config.yaml
hop_length: 160
input: "log_mel"
stem: "single"
grad_clip: 1.0
Rows from block 7 of a small sound classifier, named by matrix and row number. Each number is 128 + 24 x the weight over its row's rms, rounded and kept within 0 to 255. All counts start at 0. Numbers have three digits each.
After each channel's rows are labels from the 100 clips, of 14848, where the channel reaches its highest value: "strongest on" is what is common among them; "peak on" is the class under the peak. Only what is clearly more common there than usual is listed. The data: synthesised sound scenes: up to three everyday sounds over a background. In brackets: how many of the 100, against the usual share in percent.
# c30: last pointwise conv (model.blocks.7.c3.0.weight, 320x320x1, standardized in use), inputs 107-213

c30.181:138107116124152097113130123111130151124109128132116121099125130083127136140132116121131124086140093123107120136127119131122124131140116129144161149115123140134094137127158128157139160129137115129132105124146098159159133149133138165129144108145141147132117141108133110146126121124138118106133138128140128135147170132126121
strongest on: number of sounds: 3 (87 vs 33); spray hiss (81 vs 5.5); first sound: spray hiss (81 vs 2.7)
peak on: spray hiss (81 vs 1.2)

c30.27:153140140134137143136130090175094134093123137125110144135114123139114128108110100118110139137088133161121124133133135126105134145133127142144119126177105107130144127120070128119138118087101108136104158147112133141082127156134126123112133088119128106128117127099109110144145119158158145142143155146142146135136133101123099
strongest on: zipper (85 vs 5.2); first sound: zipper (85 vs 2.5)
peak on: zipper (85 vs 1)

c30.52:128139112148149142117106126133106129134138116099096171098122129114129185099124128113126123163097123138174141099137139168105120139149130152125141144157168132136117087108093105127128134101114114094102144120128119126127115147170133161123147132135126129131108131100101128120139102125126090124115136140129108134131138117117088
strongest on: zipper (75 vs 5.2); first sound: zipper (74 vs 2.5); number of sounds: 3 (73 vs 33)
peak on: zipper (74 vs 1)

c30.133:137108136142115123096112097143127131129129128164152108121179126153131124110128156140104120137138127071108106111128129091133124168140122109136151144144187151134119153084162129141132128127124100134125115127113127120173144138118146148131146142149142134110096166116120126101095072138158125097134152136146147151142123130098103
strongest on: number of sounds: 1 (96 vs 33.2); spray hiss (68 vs 5.5); first sound: spray hiss (68 vs 2.7)
peak on: spray hiss (68 vs 1.2)

c30.309:137116163166137137114129128147100161127123075117132120131097096136134201123145107130147088115141107158152089163153156179139131086162132132158154135177148154131086123115101118148141132077072106128090146141126128133137124157114148131120154151173147126119098170113110117150127093122128123091136134139137133136131163130118129
strongest on: laser zap (50 vs 5.3); first sound: laser zap (50 vs 2.6)
peak on: laser zap (50 vs 0.8)

c30.265:147140162135124166144120158151159112142122139171128128129120071140151128139121133107147116117138107095092124122150156116123085129162136155131182148090160129138168143111148134153153114114104085086137152123138116117143155108130118115183128128104113067147058137134131135147135093127158141178134145148095131127142126135138072
strongest on: whistle (57 vs 5.1); first sound: whistle (57 vs 2.5)
peak on: whistle (57 vs 1)

c30.244:137107134127123112098140101092132113137120121109086145150123093084142151133176170133153124110174096128126073102127125154152087142143133131135144137134128132134136145138168142134128128126096122158131141125134108134143129129120120161120135132129148122176126139126120135163125127145122122096102128128125118126126150141137121
strongest on: speech (58 vs 4.6); first sound: speech (58 vs 2.4)
peak on: speech (55 vs 1.1)

c30.301:135090180140145102102153123166129133115121146077155107125087129091125101139168139150152149141145099097138139157131137092128145141131125151167135122174113129134131122136119127140123129092102122134102116135121130125105127148131133125084138080130134121121111121126116120113141107125128135128116127127123122108117112114095147
strongest on: car horn (29 vs 5.2); spray hiss (29 vs 5.5); first sound: spray hiss (29 vs 2.7); first sound: car horn (26 vs 2.6)
peak on: spray hiss (29 vs 1.2); car horn (26 vs 1)

c30.63:099096044148170149137094165138102150132120127121119138123118144116128127089084086101092114122060093166099087156143123144128115129143135142154144148175110155132129094119101122124153146109126121138121121147099101124093109155142127143119161126138126137116142131101099124140145133147127110109123125141124126116119143134073131
strongest on: water drop (90 vs 5.2); first sound: water drop (90 vs 2.6); number of sounds: 3 (84 vs 33)
peak on: water drop (90 vs 0.4)

c30.314:134128099177149133128129167156129172121132136111129153134133140117121107121110135134128096076088137091103145171139142131131145157134121144122173143110115118126110159100134110147154112138144144134133129134127132133154114132143135081119163073126112124129142130141117180128137143167187151137166133137138150141144135118112107
strongest on: zipper (94 vs 5.2); first sound: zipper (94 vs 2.5)
peak on: zipper (94 vs 1)

c30.315:134146143131115162151134119143131143125150119089080192104112087121128163128140171124149127128134135141139128113154168141123136128161149175132166149115147095146119128095116118133135106135106140122126136164146119132126125142149170125138113142129146079127133140126120143161149132137147145113130127129139135124126124085131128
strongest on: water drop (80 vs 5.2); first sound: water drop (80 vs 2.6)
peak on: water drop (75 vs 0.4)

c30.173:125127076136126134138098134116122191114121115148091132139147125152128098110103127137076108149109133130122121138143146080145127145133128080129153148120124127126134148131110162140145114120117110130129119099132137126151114155133157120120140116149135124124124152118128155130086116130138126129138124129139148141133137132130121
strongest on: thunder (90 vs 5.4); first sound: thunder (90 vs 2.8); number of sounds: 3 (89 vs 33)
peak on: thunder (90 vs 1.8)

c30.276:135142155134123128126096113152119147126149123104087175086158128116143139125142175085128127113147124149129127070147127112125134144167133137138158149137179120139126104125129131136113128125098127080123119151104101144133168151146134191128130136124112138118128122094076126148133122128122115114114128130133121127133138130123073
strongest on: church bell (76 vs 5.2); first sound: church bell (75 vs 2.5)
peak on: church bell (75 vs 1.9)

c30.76:117139140180079197159091120173123133127150120123117127192105132164133131139090127134164150156105121151176135135125128127108129098116147129148141128165093132127175130111125142134117091124122096132124132137133135103107166134141151124128131128133142138165110143113114113135170102131150135120119139131102129118119127098131112
strongest on: number of sounds: 3 (76 vs 33); door slam (72 vs 5.3); first sound: door slam (72 vs 2.7)
peak on: door slam (70 vs 0.2)

c30.153:125124121115059152183110177117129152139151092129126103123171161151128118121146134130099158181126104149113151095102079128152137104131142122156164128181175139133147147141134127140099066112109128130110118127141123127127127152152136160111112164102128135125123149122113106168105120133128125120125124117122134125125128094128130
strongest on: number of sounds: 1 (68 vs 33.2); knocking (58 vs 5.4); first sound: knocking (58 vs 2.8); car passing (36 vs 5)
peak on: knocking (53 vs 0.5); car passing (33 vs 1.5)

c30.155:115123127151173183141105143133126140103114074122128141126135062156105181090126099109124134127129103196136119163124117153127111114143130155129150129164125141127122120128127133128157156095092093128087118158129108127130149139143126169109145131142128141123094135097111130138134079132137100103136143142134134140143140139128129
strongest on: water drop (60 vs 5.2); first sound: water drop (60 vs 2.6); whoosh (36 vs 5.5); first sound: whoosh (36 vs 2.9)
peak on: water drop (59 vs 0.4); whoosh (36 vs 1.2)

c30.316:117130135157114205168106131130112186107127078140117101162176089190112113103109138108112110160118103117163107105112125103124124080127165143141170136112116127131166144101119132134122114109103068132118157137152130128125186163156156105162133142139117159152130125117093151135097119130165111096137142135133139144142139128130109
strongest on: thunder (54 vs 5.4); first sound: thunder (54 vs 2.8); door slam (48 vs 5.3); first sound: door slam (46 vs 2.7)
peak on: thunder (53 vs 1.8); door slam (46 vs 0.2)

c30.96:104112117129097173145100138116127118117134092167162089132182126183123088080107104121084113178102109125142143120090130132117139126135156130131141139145192163150129137122138113136124116061086115114076139085136143120128116126116147156143110172125118130130090127111124129107094081117135126108152127120132165147129128149127144
strongest on: whistle (53 vs 5.1); first sound: whistle (50 vs 2.5); knocking (48 vs 5.4); first sound: knocking (47 vs 2.8)
peak on: whistle (50 vs 1); knocking (40 vs 0.5)

c30.156:124090146096157102155146124149142150122130129101123128126133111104133123126135128129131133145127122087132109122137137128113123131146150129160156159096124136152127136095129132139098153136135094121126110154138128133092139151155157141134122153128138136119116139125103114162127122121128121133128127099147117131135122136114124
strongest on: number of sounds: 1 (86 vs 33.2); whoosh (30 vs 5.5); first sound: whoosh (30 vs 2.9); howling (26 vs 5.2)
peak on: whoosh (30 vs 1.2); howling (25 vs 1.9)

c30.221:168126159128129115077096109130139127133150129129109073134162133138107137112138139111125152116129151138121163088092124132149154160157143125151145141164155145157118133120130134125074091125107139128137130127128124139152137160118140156137155149146134129126115173127127126130104125118131130103135130128133128126125160141136124
strongest on: number of sounds: 3 (73 vs 33); barking (31 vs 5.2); first sound: barking (27 vs 2.6); melody (25 vs 5.5)
peak on: barking (26 vs 0.6)

c30.186:148101137117179126132124138143152154138117189155141133129117120129140107173142110130152130106142144153113128154113091098107132172133127138127131167127146133150092129142120134090145146111116095139128143132126138115126145152164135128141160127144136122073079137127124109147124081136122126129124130129108128123117128129128114
strongest on: number of sounds: 3 (86 vs 33); hammering (48 vs 5.2); first sound: hammering (48 vs 2.7)
peak on: hammering (35 vs 0.7)

c30.114:157134122120130100155105141162130128132130178178128135114160126132164064113125111118122143117143129113070126089123118050139101193141130127145150159145157135159136154130153114161134117118128096124128122090145138136166119144169142157140135129126124153130096164119137100122129094125151125142128121128126133150148126127125097
strongest on: whistle (40 vs 5.1); spray hiss (40 vs 5.5); first sound: spray hiss (40 vs 2.7); first sound: whistle (38 vs 2.5)
peak on: spray hiss (40 vs 1.2); whistle (38 vs 1)

c30.5:111093101124080141130113122163107123119111113129123149135151137124135109116129123137115148128120118157142107121111109145115127120148152143138120135192163162153148138114142135123108128120125098125122125113132140124149122128138129155130120128120140128132114183123118127141133116145134115125120133130122125128127124129106104
strongest on: water drop (93 vs 5.2); first sound: water drop (93 vs 2.6); number of sounds: 3 (65 vs 33)
peak on: water drop (87 vs 0.4)

c30.129:128079130134121128128124122113142133149156107132143100132134146166140091126138109133110116112130116112127144128134144094129150113127124105131127130140128133134096105113112125106116137221193255107161100098111152128126136112103130159108102140140097165095215085173123111088085255090135143104149141144176154160152107157115202
strongest on: number of sounds: 2 (72 vs 33.8); bird chirping (35 vs 5.3); glass breaking (29 vs 5.1)
peak on: glass breaking (27 vs 0.8)

c30.112:138145089103138130157162125161137082128126157107109168131110126104147126127139133125130168113084130161084118098121131148128072169131132144127131129158134117125149141099158124141133131092067095123112165127153112166130145122142127095164133094082148073181073147127127120186151088162150134170129148147119128124138144091139092
strongest on: church bell (69 vs 5.2); first sound: church bell (67 vs 2.5)
peak on: church bell (67 vs 1.9)

c30.128:143130131098134125118113146143108127129120142095100138125116130068076151128142128110116130127093124102135125115101101158126121160125107174117152158104122127143127127126106116132109121128130131134143140150128129136100130159163126116152128128087120104095138148130122122143133154132135128142119121115125121119121128138117121
strongest on: number of sounds: 1 (92 vs 33.2); zipper (65 vs 5.2); first sound: zipper (65 vs 2.5)
peak on: zipper (65 vs 1)

c30.12:133124127147136138126114137141099149147148125096111146142105136126104143133131130146130157133146146162213081106132134150152118131157128124149173156166131141135106118107134138164159131121126099131122121126122123142119136168131127139087135132144127154125108126110122074129140113127131113093128158166140122135149148119112105
strongest on: speech (77 vs 4.6); first sound: speech (77 vs 2.4)
peak on: speech (77 vs 1.1)

c30.110:153105147131151125145151138134127135134137167127136138160059126128138116115148090143144115098123129125098132139127154121148153177129145166119132141124149112132107130115123117125136119119094126131135156104129119140132135139123132151153171169126160120126115115125099130116101129112145134124143140133134144130125134131115101
strongest on: zipper (75 vs 5.2); first sound: zipper (74 vs 2.5)
peak on: zipper (74 vs 1)

c30.311:118114125136108107099134121116136131152160128098102103129106175115118116124133114144125134109118116090118149115148166119130152117086124118102093093105097098128109103125121146127129109159147196110114117089154136142121112095095120131124111120115111122100182107134163117087095193089128128113132127142149131124126114117156142
strongest on: speech (37 vs 4.6); bird chirping (27 vs 5.3)
peak on: speech (31 vs 1.1)

c30.81:182108159098111125165150099121132107127130172117122129167105122114112120143172152176168169090176141152072166131129132106133163148141178146122150137113147125139130142078123124101111093128125115146145159128130125134124150147118138104142147179116202129130117129109085115131127107126118122124109105096093082076088126093119103
strongest on: laser zap (91 vs 5.3); first sound: laser zap (91 vs 2.6)
peak on: laser zap (91 vs 0.8)

c30.245:144119128111156119123131151127136127144129167168140085128086123125152088131146083145126117118133125119039130156140154099135123158144129129133136129166162125129106128114128134151130130069082096088147130119128127096132172133135126148127163166143145115100094140140101131167050083110134097159156131121128135159142131127119114
strongest on: zipper (97 vs 5.2); first sound: zipper (97 vs 2.5)
peak on: zipper (97 vs 1)

c30.305:134102136131121119152133085138110127119132155145170102125150130123144095139127144162130142128134134110127091132110085070112125167098125113139139138128178138127137149118177124164140136135143129141125127134143122144149126127132129117158152135127139127142130126130138118094138131126140114059126122133131124132132135118126127
strongest on: number of sounds: 1 (61 vs 33.2); whoosh (57 vs 5.5); first sound: whoosh (57 vs 2.9); doorbell (37 vs 4.8)
peak on: whoosh (57 vs 1.2); doorbell (35 vs 1.6)

c30.262:095144117131136112182146177174128187126093177179153154130201095127137102112118093127089121109148117104113109102163121137142130116129133116166125113133123148131188195167124163133107127103106147158119133129163134098157122100108167153138107130142102118152129135132128160128133128167127128197160125127129151139125154113171122
strongest on: number of sounds: 2 (73 vs 33.8); footsteps (46 vs 5.3); first sound: footsteps (46 vs 2.7)
peak on: footsteps (44 vs 0.7)

c30.150:133139133142128106128131158172136138043135126139127155103186102112146133140163158110124153137147100110116144090130127127130122121150099105226191129195122123125129149102145123130116127119111094102131127148136123118118132141140153140123123085128131125131090119128126146126134075127174146158123146120121135116140129128125128
strongest on: number of sounds: 1 (67 vs 33.2); thunder (56 vs 5.4); first sound: thunder (56 vs 2.8)
peak on: thunder (55 vs 1.8)

c30.25:128127171139188127132101147144135150129135056151151105127133130144154139125131102102139116112120129123144120122141134114113124108156124115148130127123132129126113132104139130143124141114072110116131138183134124128124156139162182146117128134153142133094072153115146149134126071130138141168160159134148163142149136134136128
strongest on: car horn (42 vs 5.2); first sound: car horn (41 vs 2.6); barking (34 vs 5.2); first sound: barking (33 vs 2.6)
peak on: car horn (41 vs 1); barking (32 vs 0.6)